Weights of a small masked image model.
Training: 37200 steps, batches of 64.
Data: trained on rendered dice on a table, 36250 training examples, 65.7 epochs.
Rows from block 0 of the decoder of a small masked image model, named by matrix and row number. Rows with one number belong to one neuron. Each number is 500 + 40 x the weight over its row's rms, rounded and kept within 0 to 999. All counts start at 0. Numbers have three digits each. After the name is the row's rms in percent of the matrix's.
After each neuron's rows are labels from the 100 images, of 14976, where the neuron reaches its highest value: "peak on" is the class under the peak. Only what is clearly more common there than usual is listed. The data: rendered dice on a table.
# fc1: MLP up (decoder.0.mlp.fc1.weight, 384x128), inputs 0-127
# fc2: MLP down (decoder.0.mlp.fc2.weight, 128x384, transposed), outputs 0-127

fc1.148 109:483491462488459512448508514491526535570431482516516507463503455553588471479536473563523544526499453511494455467510410495484526523482472495575605450570444444514449510500483508578564461483571576452515477490522458512448506493578535516462445504496457537455470617435535482551488499520515513400479500510500491485447512438544525478476467525549509454489496511480458525550473440505536497489499
fc2.148 084:522566484530486539529485460491496535481517502555496506497497457557433538437415442470497496513558529412509502498458487448499574535527466478460552464492513520497533529493495455534487516567573488488529475608533442503401494498539505463531502525450451544497511415476467479479458568556553528562460462497515501535524493428461514477535540487522518444503420526511448461549578518497536490409488
peak on: die with one on top

fc1.155 106:481494496498470446496547460551492474556442596534475464536531478453482478481454536495501483422517482515493505518510403504478569524468463500562515516555525493477438576481539474463567450553380549532488508524503501549463521434486475451530475494477556559510433520469468512470525446488530507473487497497480466471571540484520554534495541550471570543443555518501380509512511487526487530538431
fc2.155 093:496504476511511518445511567536513403384595464575549525487558541494518432455555542585510486532489511486492478543566478452480441543442498472429524490561470490436488459457526437515495431470556568463504537456504531516510513447567489532483510479461529506452457520458493518510545519457488533597516530529498487556529478488538514457484451434480483480481475515520509441472520514445515468520542
peak on: die with one on top

fc1.36 144:517497484502515471518475525440437479562493489491461444435526540493446456471482457439520516474493496512510506517446515482484522505518608559527472531432490482582466535558590536616464528545567423492491488479493549506538471520512462439508511466504525416446581454440515472511496499488500520490483515521517498468529542437505529529551513538480484476524528479549557524507570513495511433384555
fc2.36 119:463547476516502507485515545446427495479532479561514472421499528518463520432522552503463531530500481486492474517460546483505496519499618458400519502540382480499482493559559523492445445469577474460532562492496549526482447558482467558574478475456446425487547488453528488500522477568516501511504539505458472445529458466515446535542514485510492441488542468498549496504523466438532428474572
peak on: die with six on top; die with four on top

fc1.328 082:514455457493492441551534487453493478490447576527532546471555514519494515487572499459487567483449497496542493527561434559472490477479492433485436548517383528492514498484457467478534500528507493556486469512474536506471479485599498495485525415492446549502472460440574498484577433500501495591491513477464503460493554448487475480516476487513547538452502568443581502492435561475459448451545
fc2.328 093:499530470485468512572530502523545475520434464462509523544532511481505450488437442418491531502462547457512476482539439501501539520472528539481403553439530570476479525572435497486554582686571501509504467540485443575474453432528492502488528478521493552522502516493501504491523534449566536463453462508483443464482508459446475482530536482471509504489476519496525462500519459519458478528484
peak on: die with five on top; die with three on top

fc1.276 082:544565493511437507468441493461543475446588500439498549540505458505503462474466559556560552455504525516558560544496491500471440513496456600436501517552495450500458497526511476512532424507508394566537521472492492418463513503500496483482522492492522534495527491415513430425572463515499520504452522551588503487462542455508457533508445479503451500534510497570502517436461445478490541518516
fc2.276 090:517522563570477424471543527512530475491483506476490488464478528551476560512518523457505500536506404467510472549479462458509492504439505465479500517438536544505487585419472536504466506502493534500494449518428475472501467517503511544498510546533533521437476548437511485585512489551516438531462495522525549498530506495523538540493363419562427561512495432460452560498554445550458435534514
peak on: die with one on top

fc1.52 083:591694569486428414450411509499471550497516492495475476500510492454547477545494484453511491487454437511607677575542534509488481472505481487480496524517537454491521495506518486502501518503472463521557540515539534439490492505434476502526461503493511523517515456494488495478504488429490491536475462490506533467504500490500452533499492468478521489478524529531510443499507513466492498474503
fc2.52 095:468490609575516436409487477514478468479504463519496499496515510495513479602475491510498464504513454552565559519516486497518484482508495495478452511499512524495504508484509507518496495516493524462451471503405495552494496492521507523505505504513518466509501644488507485664509499501492426479464557489532506524497510502495517470474288502510495520479478494432475515493492519484502493532516
peak on: die with four on top

fc1.73 116:524466449539586546583452549501485469561486487449543511492470511562527463465448504509571498519488472501509463426490443508493486446447572559487527464443487495569466500551505524496438537475505502474506459445461492470492471542436531530508454540577544470535561448469582464559550507515503553471454539533512498494462535460456435473464480550472517487477468470373478531534552531478529463517505
fc2.73 110:578516477507492520519624536453369473446549542477523488479542530519399489476512473560478520463493461455492462536504538524511472520408467524553479520564477541488508512464449469510489518440529519541510563497525496506463563439519557512503521471499501560505526423467526457410523532496587513555449472432521470457473460488489485553505548512514508520476468511524464545514549480529553529450482
peak on: die with four on top

fc1.218 096:486498478553522507476487546589483503449549541603504495444535417600529454462491406584501507511523440491512482522482514530457436471407478567443489495501417466536508489512501475511534478461508481478479488488523523495554588508525478491518518551492554468547497507465605468455536510467496566495465482499499479448530529436466534459498493526453552535464531506452456534444431485485506468481465
fc2.218 089:505534471501525457529553543520455542443514572416439522529481423580449471476489446551490541540516529501517504481524534457450511464505392486513525503542500393530486543464451475539511546528469512464500457471516482501509504511512497506516512531446575488546509389543552413391566520469539472443501442539454517505488507463505481536483502449493532568482548491471507473565547501485485519490525
peak on: die with one on top

fc1.90 089:502582516494502425490464473530399436489489479510482507475547516501591498481486455502584419500481420489569580540516504498478469354465544528481483515552484525489468491528525510502486502487442461481530498483462579493506415486433511533516488530543507486530527492503534511553502466446490560456483515508507493455559508480520471480484557444421517469515545515515464520453468574516462484419543
fc2.90 093:510513574532568491481494460552460494557486545481442529448519409461533465559500521566486509505523428551548505517532507476472467407558471519516530435575491520512483482507498456546533492456533541462499443457461525518582448464458516523560570518528465552536473456510539543524530488552554491503462474506464464459472543468468489449399422457467496500456547511444510442537528528483494545442483
peak on: die with four on top

fc1.101 104:489518478473494542498503541495531518533504526530485470528494490486536457479516491518467545454483482508505502500478513517471522448401533510513488398550455563590464525527627483423480502455456550488513479471482410547512581456580537524503506481490513483484542519483502558503561539573478483466483529516488486472594574529527469496459478449540480643552460506512487536475450463516491461484513
fc2.101 085:486556478520519497518544538491578540565514521469498494573522498477447437404477523506530527467463528511493493513508517459506497483418554493497526443463479548523441499449574462431488502501496558479486509529492433528487507419537580510471535477515516568528503444435481531364493567540523512509481470498477496424557570528505532486458543440506509588496452516463483561544496518468467471469526
peak on: die with one on top; die with two on top

fc1.156 108:473490480507496478491426537484439483519460566390449409422479436552486479459508500505555476501474472515526511511482454544497498475457514494457562492500466523577559540463490519534489558563508521490535533474487495458441445494472483508508528500455494498550440516462531530534462522421524483469467504543565497532494521527486485539483475486462540520599543574481520512553502636574481513429533
fc2.156 098:578507504487496467533448526517536520453558502470451469457473510532515441513487513461492437537529429522498517490564587514518477518496511493512583505579466370534468518515498470537411455445526538460478523444597506533528543514426482508481521513456490450498549483462522488526516513564524528437495468491500505484475449522535463452554539460470499431468486564543473519556546489534436549555552
peak on: die with five on top; die with four on top

fc1.323 088:604619466499467491488456450502487545475518529509459506538519487497518506437510567509556500496529467584613559505498530473546412472483503499484487470473518474484498469492518493529478443467449464494548504447469487468501497467491536516566492501503511516527455515442508467433547474527528573544355459515519459490452515472495458522527432474481436509526529447480504567422486494465476542464468
fc2.323 108:551548521532531525474511374504557447459494454431561519565508486512516560483492548504548485497494461529493460481451465503483496526478491482509464515431498519485511549434519547493588477518449515500458434492425550485426477486522457529515543505535567502465419500445451535477463518500559443528522505513478496513547539519502508560520419503589433563515479437452544507481468547417498532463494
peak on: die with two on top

fc1.87 092:531560525526521525514475467531499480562398608490623510468518482500545571506417477554478468528557490495533548507432447556535504477559501485470432460415472578537508495446496479472531558467477477465519481543486472492471498569532495477441569538494454448501525447478512489496552509532582486489510457506532469503472539530552418494474468504492479451476484478450490514554477521512516520469440
fc2.87 091:384524585518560443477520523564470507543452503489457489494541465578503483552457523571514467529545484534518493456465497451505451505524448471536527500410531484521590534476477526484521522511530556478440508521420453535507513465536496512472464531462493464504468480522527528519564486458459491485510483478595482424470563484457483481484381476527510443505475484448537543477480484472516568576532
peak on: die with six on top

fc1.341 135:505472486524500541540508431500521526528404468474513507525474441525489557505427537522559442481550489491493458489440493518512515533478583452628500496527480524535508471453465469496558493476489514514506515509495474519532435441525497470497525462508570543553452622461504556463556478493574489510512480488509476526511540471405496588495439432478484475466472521481477508425519552508524553565443
fc2.341 123:544485473553478520486512516503493484501472501462570469523501496543385514479446501400448556504526417492541528540499611490469529536529620436480547518468510472534459508493494493602431454509546480496473533531504437570516506433491496492472507455466519488456491538524477504574534500544523426492493520509480484477494493481578541495482513462468471485454496497455473465564517525452602473461513
peak on: die with three on top